Rows from block 6 of the encoder of a small masked image model, named by matrix and row number. Rows with one number belong to one neuron. Each number is 50 + 15 x the weight over its row's rms, rounded and kept within 0 to 99. All counts start at 0. After the name is the row's rms in percent of the matrix's.
After each neuron's rows are labels from the 100 images, of 14848, where the neuron reaches its highest value: "colour at peak" is the nearest of a few named colours to the mean colour under the peak; "top examples" is what is common among them. Only what is clearly more common there than usual is listed. The data: views of escape-time and Newton fractals. In brackets: how many of the 100, against the usual share in percent.
# fc1: MLP up (encoder.blocks.6.mlp.fc1.weight, 384x192), inputs 0-63
# fc2: MLP down (encoder.blocks.6.mlp.fc2.weight, 192x384, transposed), outputs 0-63

fc1.81 113:52 43 49 55 38 72 60 44 59 49 57 48 57 72 57 56 55 58 40 42 73 48 70 44 54 41 52 37 41 99 56 35 49 72 23 48 61 44 36 37 53 59 38 59 58 52 59 25 33 74 78 47 49 24 43 44 52 50 62 43 47 52 61 69
fc2.81 111:59 65 50 61 52 34 52 46 65 59 23 68 53 44 43 48 51 69 71 55 40 42 44 11 58 61 29 49 67 48 39 49 52 58 62 54 45 49 52 52 78 73 51 52 54 00 53 51 50 27 57 57 32 28 35 37 53 52 53 33 61 61 71 50
colour at peak: black (100 vs 26.8)
top examples: Mandelbrot set (47 vs 12.1); pastel (44 vs 14.2)

fc1.324 111:27 38 37 48 38 41 40 45 31 45 35 48 13 72 30 60 57 46 61 78 37 29 34 65 54 64 30 50 54 58 52 23 28 82 35 43 49 54 50 45 55 49 52 62 48 51 59 50 54 63 59 40 51 18 52 59 57 41 65 49 42 98 19 74
fc2.324 127:60 44 45 65 39 56 53 61 37 32 62 53 98 48 72 56 46 72 35 46 18 50 42 60 60 40 43 64 31 44 45 64 65 40 69 55 64 47 56 48 40 32 49 52 40 75 45 58 41 51 51 44 43 55 55 68 61 58 61 48 40 25 62 31
colour at peak: pink (48 vs 8.2); grey (40 vs 16)
top examples: pastel (63 vs 14.2); Julia set (38 vs 9.9)

fc1.161 077:88 76 42 33 32 48 58 24 60 43 30 40 44 43 26 28 77 51 69 60 30 41 58 50 57 60 26 61 47 71 59 55 70 46 37 49 42 66 53 36 49 47 53 58 48 60 65 47 32 51 58 51 49 39 55 40 76 51 52 38 44 63 58 53
fc2.161 065:23 66 55 51 54 45 70 22 46 51 54 42 61 43 49 68 81 34 17 39 68 78 01 26 55 48 39 43 32 46 71 53 38 33 54 51 61 52 48 50 64 41 39 43 46 41 72 42 51 60 62 51 42 52 28 67 27 40 54 20 32 53 32 45
colour at peak: grey (45 vs 16)
top examples: vivid (64 vs 14.4)

fc1.355 097:21 52 70 56 49 58 65 71 30 30 44 50 35 41 42 47 44 54 44 62 31 54 27 48 44 67 52 62 72 42 42 42 30 38 48 47 31 57 60 34 59 18 61 75 43 66 41 66 32 54 51 57 55 57 42 48 58 40 44 58 30 50 44 64
fc2.355 079:56 39 80 58 60 41 69 59 19 60 11 47 67 54 42 44 54 59 12 43 44 75 22 51 47 59 28 53 64 46 40 51 60 21 39 52 40 50 46 50 68 54 52 78 39 50 52 52 54 01 42 26 45 43 57 66 40 61 52 46 47 55 53 47
colour at peak: pink (28 vs 8.2)
top examples: pastel (44 vs 14.2); vivid (32 vs 14.4)

fc1.159 131:63 40 36 55 38 31 56 57 84 57 39 50 53 48 78 60 72 52 46 45 48 25 42 49 28 53 81 44 45 74 42 40 68 50 58 52 75 54 36 55 41 33 52 69 39 88 35 51 51 41 53 30 47 42 69 32 66 63 43 42 34 70 31 56
fc2.159 121:50 48 43 50 42 56 31 53 73 29 57 65 70 54 32 64 54 53 57 53 48 08 51 01 43 78 89 47 67 03 60 50 54 47 45 49 54 52 52 67 17 57 47 29 63 43 36 47 57 56 57 61 63 68 77 51 56 53 51 47 61 43 28 51
colour at peak: green (25 vs 4.4)
top examples: vivid (77 vs 14.4)

fc1.264 098:33 39 25 43 32 70 68 50 40 64 56 54 38 48 35 50 49 50 39 19 55 54 45 72 43 65 70 44 49 54 55 35 64 54 55 54 51 65 53 39 52 57 45 62 61 26 56 44 26 46 51 45 41 35 52 60 60 36 71 53 47 66 45 41
fc2.264 092:55 69 76 56 50 46 78 39 78 60 19 49 53 42 74 56 43 52 40 60 45 39 40 31 39 48 42 48 34 72 52 68 62 38 54 53 58 51 41 48 78 50 52 46 71 42 48 40 41 38 52 47 60 61 65 34 29 31 50 59 35 74 28 52
colour at peak: black (57 vs 26.8)
top examples: vivid (32 vs 14.4); tricorn (31 vs 11.1); burning ship (25 vs 9)

fc1.33 099:62 54 52 53 31 53 43 35 33 41 38 57 73 57 60 36 58 52 83 71 54 55 51 44 58 60 60 50 25 63 42 29 63 38 43 31 48 37 64 20 27 38 52 46 54 47 48 50 37 46 47 64 71 35 19 64 48 78 60 60 52 39 48 72
fc2.33 106:47 54 60 50 34 26 64 55 52 58 35 27 28 50 38 70 43 44 61 46 41 43 72 56 67 57 37 73 60 44 67 44 45 74 50 47 44 52 50 59 64 62 50 55 45 47 61 55 47 51 46 21 46 54 54 49 48 03 59 44 11 58 64 64
colour at peak: grey (56 vs 16)
top examples: tricorn (65 vs 11.1); pastel (44 vs 14.2)

fc1.383 123:70 70 30 42 42 57 41 55 59 62 37 25 49 40 64 46 40 99 66 32 50 65 37 40 35 55 64 47 70 43 28 35 52 60 26 51 60 45 41 60 44 12 55 71 18 69 34 47 48 68 63 45 58 40 49 26 45 43 46 62 49 59 57 45
fc2.383 116:43 55 76 52 57 41 43 57 50 21 66 55 85 61 33 46 55 14 49 50 59 36 25 49 50 54 21 47 84 55 42 51 72 44 51 48 41 49 33 68 49 56 46 35 44 30 41 41 55 53 50 56 36 50 76 71 71 39 52 29 49 49 60 57
colour at peak: green (38 vs 4.4)
top examples: vivid (77 vs 14.4)

fc1.79 081:23 39 57 56 43 33 46 58 56 26 35 52 41 79 28 61 64 48 43 40 49 71 69 56 53 66 77 31 55 56 77 03 37 42 63 39 63 51 52 57 37 43 58 51 47 59 64 00 34 49 39 57 26 15 50 61 80 33 71 35 38 53 21 54
fc2.79 087:40 46 54 43 41 66 49 53 65 70 92 57 52 65 54 43 49 50 63 63 46 38 24 45 56 45 30 28 60 42 72 34 48 26 17 49 61 49 43 63 38 66 45 40 59 58 40 27 49 29 34 65 84 49 49 63 36 73 47 59 85 67 54 64
colour at peak: black (81 vs 26.8)
top examples: sine Julia set (42 vs 10.2); grey (39 vs 14.3)

fc1.96 092:44 68 67 41 40 32 51 54 50 52 41 45 33 45 61 40 43 66 40 67 40 70 32 60 51 31 69 47 65 45 63 42 62 72 57 46 54 74 70 33 55 39 42 51 37 57 46 40 57 28 68 62 64 75 82 62 51 66 83 73 58 56 42 39
fc2.96 087:61 47 55 41 47 61 53 44 44 39 62 59 58 18 49 62 41 43 67 52 44 24 49 49 60 48 50 67 43 46 09 56 41 69 42 52 58 40 27 65 54 45 63 52 31 62 68 79 39 99 15 45 55 33 49 62 53 35 33 56 43 22 46 53
colour at peak: green (51 vs 4.4)
top examples: vivid (88 vs 14.4)

fc1.299 046:63 39 43 53 49 74 42 57 55 25 63 51 47 52 35 65 36 59 60 41 50 60 69 68 26 99 39 41 66 67 36 41 59 28 51 50 52 52 71 57 55 34 52 50 56 41 47 42 59 37 69 19 69 55 53 99 33 56 50 40 42 43 61 46
fc2.299 038:48 79 55 31 25 36 45 30 66 68 39 42 47 59 80 35 58 46 50 62 63 34 29 37 65 00 57 56 59 34 72 85 31 72 52 49 58 50 46 32 41 72 41 38 40 58 60 60 44 69 19 69 30 52 50 29 65 37 56 71 68 45 37 43
colour at peak: grey (47 vs 16)
top examples: pastel (43 vs 14.2)

fc1.315 116:34 44 75 72 42 45 64 44 39 38 31 46 46 61 26 32 56 68 86 33 70 46 33 28 58 55 58 38 76 72 30 36 33 50 28 16 50 64 36 53 55 60 45 42 69 22 59 40 31 48 42 11 52 37 85 53 42 55 62 41 67 62 32 58
fc2.315 121:39 34 49 43 49 54 47 61 51 86 33 65 46 33 84 70 45 56 04 62 60 63 89 59 60 38 41 49 35 53 58 57 66 52 49 46 37 53 47 51 53 47 55 37 48 47 53 71 65 57 48 53 60 52 39 48 34 43 53 74 31 50 54 40
colour at peak: black (55 vs 26.8)
top examples: vivid (61 vs 14.4)

fc1.287 113:63 66 53 55 39 52 51 41 74 56 29 57 43 69 34 41 40 49 79 37 57 49 60 33 56 60 50 46 23 56 43 42 38 55 15 71 41 52 63 38 51 79 41 38 52 72 55 45 27 52 72 25 46 08 54 41 59 43 90 37 51 62 55 33
fc2.287 125:72 30 50 57 56 58 58 55 77 54 60 52 60 43 61 47 50 67 41 47 63 77 75 44 24 55 44 50 63 44 64 62 65 28 76 49 62 51 32 51 51 11 55 68 30 38 18 62 46 43 53 48 37 64 35 58 50 81 35 78 30 29 43 60
colour at peak: green (27 vs 4.4)
top examples: vivid (75 vs 14.4); Mandelbrot set (29 vs 12.1)

fc1.78 078:44 56 42 37 37 33 54 29 69 00 20 51 40 39 44 45 48 60 73 72 59 25 51 37 53 53 49 31 48 46 47 46 64 50 36 65 57 53 40 37 56 56 25 69 32 57 67 42 11 66 45 55 49 42 41 43 63 57 42 39 31 58 50 40
fc2.78 075:43 51 49 57 37 75 63 39 46 81 50 94 57 40 69 39 56 57 37 47 64 64 51 65 50 57 65 28 60 50 65 47 43 69 35 53 47 51 44 57 60 58 41 81 42 31 58 48 39 47 54 24 60 54 44 61 72 53 41 45 21 52 69 43
colour at peak: black (69 vs 26.8)
top examples: tricorn (54 vs 11.1); burning ship (34 vs 9)

fc1.152 088:15 40 32 59 59 49 45 67 58 44 35 33 56 42 36 46 49 74 66 55 69 58 35 43 44 43 52 81 42 73 24 51 63 49 68 51 48 66 25 54 52 63 43 54 54 53 44 99 31 51 63 42 54 45 60 48 38 43 66 32 36 23 44 38
fc2.152 105:74 42 49 60 52 37 40 61 53 64 44 48 49 34 49 70 46 43 33 20 41 60 64 45 30 67 44 87 53 49 15 75 64 47 66 45 31 55 41 42 74 54 56 47 50 49 42 99 55 55 56 42 49 46 60 46 45 50 55 36 40 44 43 40
colour at peak: pink (41 vs 8.2); white (30 vs 2.6)
top examples: pastel (54 vs 14.2); tricorn (29 vs 11.1)

fc1.224 111:56 25 64 43 53 52 36 44 61 25 46 33 57 76 40 75 66 48 87 49 71 43 32 40 67 69 48 58 45 63 37 28 47 50 45 47 55 38 18 48 31 59 32 57 45 51 46 42 63 90 68 58 23 23 67 49 75 71 60 45 40 61 11 79
fc2.224 118:35 79 51 82 61 35 58 54 52 70 22 28 28 55 32 55 37 64 43 49 45 36 45 54 44 59 65 52 41 59 50 42 34 28 55 49 25 52 73 57 72 46 57 57 44 58 53 66 48 55 54 21 99 42 47 65 29 25 54 36 50 78 59 31
colour at peak: green (35 vs 4.4); grey (35 vs 16)
top examples: vivid (95 vs 14.4)

fc1.321 096:42 40 49 63 46 45 41 71 49 38 46 33 37 56 13 59 41 79 61 76 30 84 49 44 35 59 53 66 49 52 48 53 59 65 54 60 31 72 51 66 29 64 40 49 35 66 63 70 46 44 64 51 56 60 72 57 44 58 58 54 52 51 29 45
fc2.321 091:59 54 32 56 58 64 73 72 56 40 49 60 70 54 47 45 59 17 39 11 82 27 14 63 38 52 61 57 13 56 60 67 40 55 74 49 30 53 43 69 59 54 40 50 56 54 64 53 60 62 38 33 44 45 61 33 50 67 48 36 41 34 43 70
colour at peak: green (26 vs 4.4)
top examples: vivid (47 vs 14.4)

fc1.158 106:41 51 31 76 42 73 60 59 43 59 36 54 55 69 30 53 65 39 36 47 58 48 46 28 61 32 64 35 48 42 45 36 35 45 05 50 30 28 48 62 36 87 36 73 45 44 69 43 32 69 32 40 53 30 49 55 58 61 32 50 41 51 54 48
fc2.158 101:66 40 75 45 55 31 54 60 63 48 64 64 39 53 63 23 51 60 66 57 49 35 57 66 36 63 45 51 51 42 75 74 68 86 75 49 38 50 46 44 58 47 46 51 36 47 59 34 48 29 47 69 20 54 60 31 46 62 46 77 36 57 50 52
colour at peak: black (92 vs 26.8)
top examples: burning ship (34 vs 9); Mandelbrot set (32 vs 12.1)

fc1.172 086:63 59 30 52 48 45 71 40 58 54 40 57 40 41 36 51 39 57 57 48 33 46 66 46 38 55 42 55 61 37 26 38 56 53 45 75 20 74 65 19 27 66 53 69 49 60 58 72 45 53 72 50 64 28 47 67 70 46 79 31 55 70 45 40
fc2.172 081:41 38 72 30 40 80 28 59 30 43 42 54 54 63 46 44 60 55 69 47 58 15 58 49 64 26 47 49 57 65 48 65 46 09 56 35 78 43 23 71 72 68 53 55 62 34 34 19 38 49 25 67 12 63 22 54 57 62 37 77 33 42 46 86
colour at peak: green (47 vs 4.4)
top examples: vivid (62 vs 14.4)